config = dict(
    model='image FSQ autoencoder',
    dataset='pictures of board games with random positions, seen at a slant',
    train_examples=97500,
    image_size=64,
    crop_scale_min=1,
    horizontal_flip=False,
    translate=0.06,
    color_jitter=0.2,
    bottleneck='fsq',
    downsampling_factor=8,
    encoder_arch='nf_resnet',
    encoder_norm='none_scaled_ws',
    encoder_activation='relu',
    encoder_channel_attention='eca',
    encoder_depths=[2, 4, 4],
    encoder_kernel_size=3,
    encoder_stem='deep',
    encoder_avg_pool_shortcut=False,
    encoder_widths=[64, 128, 256],
    encoder_residual_scale=0.3,
    loss='mse',
    latent_channels=5,
    decoder_norm='batchnorm',
    decoder_activation='elu',
    decoder_widths=[64, 128, 128, 128],
    decoder_blocks_per_level=1,
    decoder_block='basic',
    decoder_attention=False,
    decoder_upsampling='nearest_conv',
    levels=7,
    init='kaiming_normal',
    residual_init='scaled_by_depth',
    optimizer='normuon',
    muon_scale='match_rms_adamw',
    lr=0.0021,
    momentum=0.9,
    nesterov=True,
    orthogonalizer='polar_express',
    adamw_lr_other_params=0.00092,
    grad_clip=0.5,
    steps=9500,
    batch_size=128,
    epochs=12.5,
    lr_schedule='wsd_sqrt',
    decay_fraction=0.2,
    final_lr_fraction=0,
    warmup_steps=190,
    weight_decay=0.2,
    adamw_weight_decay_other_params=0,
)
Rows from block 5 of the encoder of a small image FSQ autoencoder, named by matrix and row number. Rows with one number belong to one channel. Each number is 500 + 25 x the weight over its row's rms, rounded and kept within 0 to 999. All counts start at 0. Numbers have three digits each.
Before each channel's rows are labels from the 100 images, of 14976, where the channel reaches its highest value: "lies over" is the class under the peak. Only what is clearly more common there than usual is listed. The data: pictures of board games with random positions, seen at a slant.
# convs0: first 3x3 conv (encoder.blocks.5.convs.0.weight, 128x128x3x3, standardized in use, each kernel summed), inputs 0-127
# convs1: second 3x3 conv (encoder.blocks.5.convs.1.weight, 128x128x3x3, standardized in use, transposed, each kernel summed), outputs 0-127

lies over: piece of the first side
convs0.93:501466500494413487530488481483515564514499502494494521520514545532488469519506477525514501501551514513510483534428470482537479489520504482502495531483485547487488496488448515514487483456502490517479545495505490554521499475487482533535451529559514488512491464483470494511518499493493506498469507488470511545501484500507455527524508496549499465503509500504497521483508503497480474500478
convs1.93:476466514527527499472533503515515486506531502496466539483476502507515459543479501526433436525501492471563519463561500468527522479538483529496494503511518501441496491497517495521516483525484506523490474516508496469489470504497504506426508471469513526488519490495463489536506519479499498483486466478536505479523502544532474485500519476489472495488497532527491529521511528504482453527501

lies over: piece of the first side
convs0.117:469469547474455457536483532472508484468504479549503464532513478534529455501509503489529526535497520482465481505449502506524498482534505491492474503477443539487462481511481476557505542513514528517516479498505502473519531519467464488501503479539477518498490490515485488498531487474499486490548505468529487541493462524516510509537489454480486521546502532503482520479513485524526506491481
convs1.117:461482488562501540495465493461494503500526485496522567547459475535488493482484520524518503456489533488511521520527499457509532466500514454479492485511521503460492506493497475546483487479511505474509523519520555492505460512489451514497504478526464503501469530532453538519513549489501492517503525512512503501544539528499524468501468484480495484490483518482495527508490504519551492480457

lies over: piece of the second side
convs0.127:497480492503540458509476474483484455504499444508497543508446497523531488516506538472504518489514511479497480473566498470504541481503499491500526520524513515524532457516489502462528454490526508482490538516540494524501520535512491546508513522454503507476509470522468510503529490478467490487502531519520415504494464477472490506483519509465525478509486540491543508455489523508494508517485
convs1.127:476507483511431515538471496482490497547521534530487456445541484466504514509508481472514465443518461499495495472477499520512516491494496495506488519444459494512520510516503497476480549500484484528530519493455491453485502478470500503469493460514487502497495485463512451506428492495498496494471523463470529479479494548510504481492491470521494504479513465460493475524499496482472539486507

lies over: table
convs0.3:521475501487532475489501520490490561520494480487532513480501489509518521492502483450502497500508549459530524516502451513502502503526501510593482460485514458469477461477471512487500493507519481508501509534534537475504503493508488508509493467493527480503520525529478524447560496531483455462469519517523469483472557512476513494509522511497528465525501503495485514491465508491490498518441
convs1.3:516450525507501496486510470468493504451485465486519486485468502472486501534533477505516500487475484555481489491496491535511524461477503445471482479480494482508527513491463510536489510487518465543498482490467463501516533519521503449468509458513485500506515496456566477467500505516474457504476518524482507512520477542518504517510484479506483432516534462546488445497510498503487515521527

lies over: table
convs0.71:483521484482495564531495489462508494545475505590499515463489478486509499504499484510492498514479523527519509504480488510526532490488485521486487504470500519498470481522515497476507490496490472496471451541523514490497526479518500503501545518495535541525466498509519480478575510496494465499546495505460445505466510496504560464492496465485486517492466545494500476462520457485527488526482
convs1.71:523511489515515539468547525508501498517511473496487470495532487512467492495477506565498535490483513468517529464496482510511479490510474470518493472537491521517506483513479538462525520459493478516462523488509554466504517474446548446494510475503488515501481495500510531456491484546452480475508543547508489461535462502501507507481522488505474462492528510501490522516498464525545467486475

lies over: piece of the second side
convs0.118:476525516502466505511519519527472531436524452493507485495524519484483504499452500483479468475485514484512505472535502456536544530505515489519497510478527505514501482523505494486504499524484465484442509527459502531524496438481541493517499497462520510500510501474479514492511483502466558529445506521461505531483542525462536483525534526509519488497537543470500513520471488505538476483485
convs1.118:507531486518491528519543491504510489559456520512447487490471497500461499484498517519515471467497477502453517536529504524522506500537448509516491477506485504479523480490483469504557486553519523484495537494522546509480486525485514482484491504498491482505540506457481465495504483469535501506571497500499504484502499510523492533478492484518540508497470527491486465493478545503457431525459

lies over: piece of the first side
convs0.43:479499518528482494485463541535493466507569488519510461490500497510451478500509495530506554493519535464468486532511478500570487542515541487511516455499527506531481480503510452487517522533516511502444532484451500525509507485479461514551507485516483500527501503497514498462479486531479511504521488506482472496469483523473487476514523520535523487471504479461547515478502501481497469479485
convs1.43:527504527526499518464508501502503483468494498490501555490440508515492454488487522484476458512488484538489521528525493474483483491503472523492525499483521511451555479543510509529471464494481493519518485491510518548482430511528503459482495477494488502473511559517509485526498504481499573518477458490512484472523481483500500521473480518462451466518461490503520514524497539488534477489499

lies over: piece of the first side
convs0.20:499468532513416545513510534479489497524487480470480506491508523489433500489487485506492532522466516524479466496513485507542471472461501490479499491460488483462493518461481457497474519501496523504509535504471510473487489498498486525525469508547438512517502491491502482528467524474514475500571526496545501515509481549522521478517493534502504490513509527550552506509505500497516501510524
convs1.20:462482495473533458467493472467498478477455492460532510495485502528523491471442453518457519492533460477520522478449519500504495466459469444520488521499499507468523491498510498482478475524487518503515447488478524493501495479467457553465514518501494489501456473496470502516506458490487534497508511502490525446485473477470484492469509475514451483493499467475493465482495480502500485477482

lies over: table
convs0.123:449520479475474551537496504479532506515539447505479485482466504512483497484522499478511505504494514477526523513512480449556495492472490504527488484473492467535498543536519504462500470472494503479453528514503482531490499512484527506565520568476520518510524468510476483465541530510464496501519483514466457529484512514509513491481509500490496526461496509496523496517526479535512507478438
convs1.123:543499525471486482493508475470437516499460513524545479476498502477492505506513461525506544501484473492459479486457490513481497494469499478434495504483487526487471491506505481483537506505482473527489508473519451475478510493518470487499488494493486491515478479468500472527467480507510458522484514521438521489467429497487478503506517526485487465519505507469528495443476497478561495454527

lies over: table
convs0.112:490538494475488506503508526497446508498546475459529507457518479486456530499472523489533507486539500477513533490548448455541512534485523485519543507501538487515510538471505476507506452447521474516502491557531512519492495468516486515488477501504500469507529492496482483498506489513491500459495473512491493498479508522490542513527502494483552520542489511462523493469516477511469480512433
convs1.112:552508540585466532506511491462485474557496496522502500496535507462492535490502529501473528497480480472488462499470520490520498509498520520516466474505512487527449462498495523506508487489501528493487490535465505464515502483498464507522516531495515539457505488500527477450518524484449441518525475506488490487513526504493489466484452481522546485470527505522482499536508505512541519493504

lies over: piece of the first side
convs0.51:511520518513514521524543487499535530477501484482499471501465503472531473465486514510514537477450516450501504565514504519498528475491500525523487465508479500517497479551528514503512542470521463486535495494535500519478514515494471588541514508508489498512466492517463490446517461464463484494452480500482467494494487516491468461494500526510545510477541511502477507491536488491503483495493
convs1.51:476476551531507492509551517506433556527464502504499509545521483476467511525486533485549490492541501490496488457527502495486508513487504503530507521493549518496509525485508475500503454500498497515501493500511510473512478527502490496558503488493515473527542475543489481475518567476531494469513522500495499518511526510516484489535502516479553517533511489471447486456493522476516495507442

lies over: piece of the first side
convs0.74:497518539494508510489517488484501495493525477435495510453509488491486511502508521495507520496484482461518516503511533480498541499488549486514482482483539512515504521508527481534517484451527472496430493516501470502476500455491509489491507542501491496494499447482491500483553495536505569509466486517474521565490511510442509486523535527516530515487512520449519509504487501505510456509435
convs1.74:477505483480472491510458490468474479508450475487474465467501476458471527499475503506524505491495494508520458529521502463522515509441475498488492475479480505500479522456485490452536514548504459527491495515524491500489501466523519495486458519500452504483496476476488466515514453480507445455506505493463451502437457499512495487484501527489485472518466518478531454485522483534506482491485

lies over: piece of the second side
convs0.102:490497494569559482535485445485478520521485513500498518466484505490468493530483514517507480499529502465516526503560517476533503486447508501503518472516503484534520503457485506470489435435501495497530497508474492500494464522546518543482452524448540475515509513504531519465511518470537530461479525506510512478487507491511501509480502498494542497485499488510459498526512510515483523485482
convs1.102:505485496447484512484499474509496504513545486508530534497518488522522497481497504494482467506487493509512519483465523506480505523495504482539514493540532517483516510517515494602506574509503513504485523519513557487512521520487487518474518525512502540462518526521527507581513509528532513494488493547510527537509522524521537463511491509485544507481522510546503510448470499511505519487517

lies over: board
convs0.13:465486507523524470488503489520501557497558471501527520508489464476471533451459511552504508533502538514471524492517498493494527521510513503541537474478507490463513473466506474473493498460480543538460475504528478533497495531501483499500480483495509528527500480499494491513499463531476520488515551490546456501509477526484505505521475541491536502505516471530461525481475481474487455505453
convs1.13:516538467518511457495504494490499476492499495478461498472466494521478485470502502502518512515499522516467497510427486477486484454523496542492501494472498511467541462492485478498466475529499513493475459495468506534494476473526470519502538494548525539504514545474516483465516491480510520475479502471468490478482486504502478483486465476495478557453469426505491461494508535465498475470471

lies over: table
convs0.104:489504517476499479471511490468511467490522494562525492499467485501486497460559472484519504500491490528476518511540525513516522512514478456475471503484481494490545481511518458488467525491505509483527500461491510509513529556538448508502488503491449500514518515524448528540486510492567506506496527495501511484512461485546503494536498458452493487491513531531470509471506503519513537479448
convs1.104:504496529500457541494515517419511522476513469500450472495512503508492510478542547476496505460477500496531524511520473459521478517491544537513526497489517508532511481497539475503506481455501510524507530525494494498504487504516508529504471512513457534507517543571513480544500496500509523483494505497515491500530521481509495472469435517514524546530512543519511544503505520525530525518475

lies over: board
convs0.10:493492549525538461488518492532502536555538518515530514482462472452507561456495450529513472494466501506479492475503514512504502518453504515496481491483468512514500493465550509475488488473496506517457447491487493504505498512463509506495499498483472507491556450500462475519514493527507520516540487501551507498514507517487512485539467521505508523477541477502472526545525496487504470508458
convs1.10:559578461512534488498536507456506497492475496485499512505484513512483517475459506527471519520500526505485497486479490481489482495496515538484507491500518505488515494474493463537446454543504491490480475494526488532522459482502503544516514497520517496516529520498564529426495526482512533472496532502484467504503508514500485480473452504480473535447472503544519504500505531465482510479511

lies over: piece of the first side
convs0.4:479520497491505474526488490458518562469538490482491485489481514489480481534504496430496528550565513473526517541493522495501443509540486497531497483460526477536510471442485512485445500526502544523503477467485474500503516474449538532506504501467532493514535513504492527495470510539497510495520498525504511474508505508481481512505485492503502480475511521502538498527492480509515487465448
convs1.4:477483488492515469488540547507506491472515507482498532473520490492481482486467485497508502452464488533481478500496513468460469467499498491473524501494469511470508486512522470504519463449469483457540491466490482474495474513476537473524433486499481477490490475473501455449485507523479493536478488476535472493499494470484472514459459475501452502534478454493469451470497499496503521518461

lies over: piece of the first side
convs0.79:523494494506478525519489508473498508532505516472538514472514571517481503497543504504515525531523510502523471517460434499523479502502537529495464476524527515549485541492502472477494461442474460508475491509476473489501492495521469487564527511489529534514522473500530516466499543491507477532475522501477506507520503478511520493484524497483490482484428493477528519444492486471501500488480
convs1.79:541458510449484502508476475522490514476532502529448529468522489510515502497512476511493503478475455505513520488527520525507514493497489476495525511469544517453472484538514492515526508525509495469531503492512489500458478467501513516497476496507468494444546499488479469574494494510533482483514519488492509516480494539509480511554513494519509498545567517496484467483475561506550473497504

lies over: piece of the second side
convs0.29:484508510530510492510543497513488520508507594463556515512464522521537471501502481515505550528500484464492500497541496521478507479522491497490490455517495495502451491455473511483498486489469496479498490511498522514495521474536447548520497493487531459486541469536461520488509499547468482497536484477497446489497543513452469523472501498517498496496465504529511511516467485496507500512475
convs1.29:519449477508491472517475501467499480469508478516495529439523512497483493511499540518478467505520503547545486503480478453480492475525496512527502527487485472459541532510500513546496486508498530544513499498529509531496441504482496511465491501481530500482498485484562499491497509508512515517491543507539489520467492501522477546477535508516523565457520530510516460479497548487545476512502

lies over: piece of the second side
convs0.97:488503519492506520498452511550502534498480528513464524521489516475455504556516456482509496501474508479470518526507508538484494470503497509554535503520476486490500517459528497492491536485504512490453451505515499501531504504467491466495487494494498531469521412502502510553507480487504550531482496500517555506498510503461452474501495472493522513515517494503427508551510518503497497500485
convs1.97:473512541532492521508505508473490507506484472481538493479494506493530488513476524528464468468520481481493500503508492499501465497480484515460440530511522498533482512500508515497470508503484492497538491480509456527530490490510512535521501438505507491498492602478470503460472547484443506518493485529520480488488524501510528523467455510528498489503519488556510476530465505471484546536527

lies over: piece of the second side
convs0.12:509438492520541497493478499481491515497564456478477480509509482521453466516460495495537529522519519477513526487510455514492490467462536512465501505504509481489445512501500477490514463474497549487492489518525508519536462548492483489469499525516490497487508499530457488533508496478505481524470490516493512548504538486519515575497476495503512535467487500511502481535549526513512451484509
convs1.12:488514489529498469504507507513495498469500518496545543506503548520524508507527473517476480508504518491507481507499548535474511513583491516498519496539485483504561525517487513521504515523485490508522504510487511503470572458533463527538485542490536499551519498473509481476502541520498545515526526483495490517508498491455508503526541527559518483505488495518504515457508527472456500529516

lies over: table
convs0.70:480482510489499528573516525473532508494528448507499473506467472495507481509509466473511552528504542498525494536514491474544461501500481482537481478484462499516472533475510517502480496511489516532510488486499460521512512484442497518494533524492495480514487483495483502501544535491473505483508487497473508515446558485518522495500455442477477533479512524490549534495520513504522510489440
convs1.70:526515510512479485478516533497448525484492516518504510495473538498501490506505482498523491465517489451485496484441497481488487474482477466473492534484495485501518502510505467465503468492474448479516463495499512496474499465512500474501482484493466454488450449499487471469444492488453498506501477512471494498522458417492456505482521513493475462499510437477492507444470497473522496502486

lies over: table
convs0.54:510525488524474503521490494508456476564520500556540503495505488519503482460493520518533511495508504486478519512496495476465526517518517485497500542525506521503496498526493498461501466459541492476485535484511498486457507493546465530526501511486508494531500449510529488488525493495476461457477494530487426525526514486489531472505522531472533534510473473492502504428492496516490512504435
convs1.54:505471524472537513486467477503478519499444534480504491496482513506520451538537503479545507502491531506527532524543537499509498547505537491469494527495563498493486527513467498551505506484503525496475506478459494527493528532533513466500513511556503482465520521492479522468496482476543518472494466477507540464461485534510486514535527474471504469532532499465536477523518510501507513494496

lies over: piece of the first side
convs0.108:496454501549524445485506492515506539459511479527488496527528482484493503521474504501524516528550481503480480490520510478510491493534532529488459494467514486473483466466486492507472530571483541545496526508507502519459484482496507511514488487502507523511513591485492510466532477511441471489512539511505503478532497510501488526542486511478532478488521474491472491473505458476510475492471
convs1.108:487471535449489476496501500484477463481468497473512481495503485442484467518488459474516481497481504512465476506470511495481496490498476486459497493502493486467525493529477480495504484479496462505479458485455421487493516465521491495482470495517464483481472443488491491480514479461439509474452505485496491481449475511495488533524539494487476453508489446488489461514529486500500486454506

lies over: piece of the first side
convs0.75:486488486503503491467508485523483479476506570481501503450525504508503484444527516519541474477485492498459520527489491497478529487517504471496478487458481467500546523501471499495501511459538512523512510524516502511500490528489513496455516504501483560504509495532474478505454497509524545501458532509543459506552498529473497424501480470502529517471503541511481514489520525514530538471479
convs1.75:494531487457501455522462547514481511484485489502509468490470484494505516510495480480496545483481494466523495498544500505479485507486519501489516523494456494552485471487541460455497528477489476485525471469534473469505527501462535485529492523482453467532493453525444441459457498502512507510493520471477488471522477468518471507474485524470499516500492547472503489471485468482471482513508

lies over: piece of the second side
convs0.35:473476467492475472483495509504473471529522526532530474513437477536525498508523506503474509523517482456494487479527503457502544484552484499538496487578489515505502468526456534471550495496522535496468521496479497481508491484512531519523506492442535463481509480518469506479531503524487500492506504495523460480482529501487513506515511535513535494499526478490501525476497539462495507479439
convs1.35:491481544520515571551487498542498549499486477462501514512549545494485487486502536491527511506529521506535505489511508478516466561491522495457500537500506485519487514480467494481497466489521513487526541508529501512489557562513497458477539495526515498454508500512537492547471471458503454492503505515519490501466505457477494534476480504485507476508496466498516494531504489475496510496510

lies over: piece of the second side
convs0.49:487500491510500503444513495508466497556517547508524451537460484564495480502500503510493502513489492457473493474490524447515527494527512509489489532539540497525490505528520488508557499552538486492491515497506517478501478483494496485525513502487541478476496445506475479489500479501510487469512504506489445514512519499483499476520517503527503499511464464511581517491478537453509475473462
convs1.49:477494473506523516526524491485488494516431489496499476516495500507512512507473502490500476507538507484472454508483486513518497534500496503508480485498507470498478479471495521479459530504481488409480521497496495514486569499495488503484492500493443515486518548483483470525494495509502474519464459455458486465453504481501517510470536486510450481457495446463518523529503482530462511541531

lies over: piece of the second side
convs0.47:523529516477520537520520509516490490472497464506501489500519487518454492528497506530476515501532469519504479549527510491503473469524500489476509479498521527537485545485539491528486487512525501504464460477499498514472491479498466460530477513530515515531538461486542474468518484536475493481548522510458450502504463460523517472485478508513498470510498516476507514416483499500522570495511
convs1.47:505559513530474501516515496507556542500535501531503511525504533484508543477521526493502511517531512528501526534477514539571518485499486543490512488493534497491521470512508535480506528527502507523504502504483523504497503467522533538544546534499495480525481506498472509515525525502492556520497488509501498516545539497439488538529505515542476537501530513508540540524514500536511526502536

lies over: piece of the first side
convs0.106:498492534483475524533537507486494492488486472498482455510477506508517459430508472484502536498478521430478500509492464510527497491457491536470477459459475520449491546502512494512535562478519484521479520515522530547500510520499480522511555549511490521503477501524476501462481488473515501491558510500485490506501505541516485475480503496480539519496523532525537511488493473485509486492512
convs1.106:498501551565520515502532503442482530500468499489506451517493527509479512509469507500485484504549492482516496484487489472476497524474521483482488531528533488501452525479497493509498479492479523490495521490486519477500429558514457499563531454499518497525512532521487504506477550466536474498480477504517523495534471504519494466493497505520464439517480469508494488491468537503517503477518

lies over: piece of the second side
convs0.72:457487513458467466489513533495510467523454504506541487528455488524468499500547466501533503477485521481512490479470491513523518479518485499491505513509467538492514519491516498515494506500491484499515458492467495521555486500496452483454498480499483481522537487507460484522492547515511505525490537495502532499488471472515552474517499470467467491491501520560501522534528498510558569523463
convs1.72:503489506529440543489438473506507491470531471482466517518513489487511453457518497482485493501495485535494487502495489471520490460472523514497532523449496490480501458480504469519491466481480486519517502500512498482498488491480514530468459512533450503521439532498542527487483487484478507502466534489488470473477513483490476499461515504533480509456443498512521515457504443494536498505457

lies over: table
convs0.111:554549513483493534510556472581495503488456526504493530481520496517483516498488478528465464508498503537475488517475505491519501515484497497469476535458512501506444502508494532483502513523513477490515508461505500550485495442457507485502514490483515532510504531494540473504502469534453487474508476500457441458526522504488530488483513517526459501484476516486505499506469512522528512522518
convs1.111:464545462531529527503514532499516494542518505513533503518495529509496502531463536547513534552525522537518541483554486496560518509502504477537525499539517538504505517496506514488527513503516530515501506495495543521528517490505528534494507488525529478493511492479541534540491523520505533503522496510522534498500512569527520507551534503486516543497525514536508498558511492504503507517523

lies over: board
convs0.31:524486521553566512489498465486463486494532502480538503442479496532460514499500545490497495496467502434487487491505501472497489484488468493548499497532515466512524546477505496485510470529507500501500490495435494476479456511529506500486484509499551503491527452527537486468499515529514551526515491497528532475518485477458500493485513532539526529495474481511501496514487471525515491467532
convs1.31:508513523533540514484537520529535518543529515505499542553508501507533513490521486522520511515533532547518496568535508524513494515526525497532518522518521501533480502526535501505497547526496521508519505510542553532528525537503510542506521526496481499531512535523518495575517496516528507479518514536504493528530510523516537523543475523512521534491501517492485518531511532492518515498533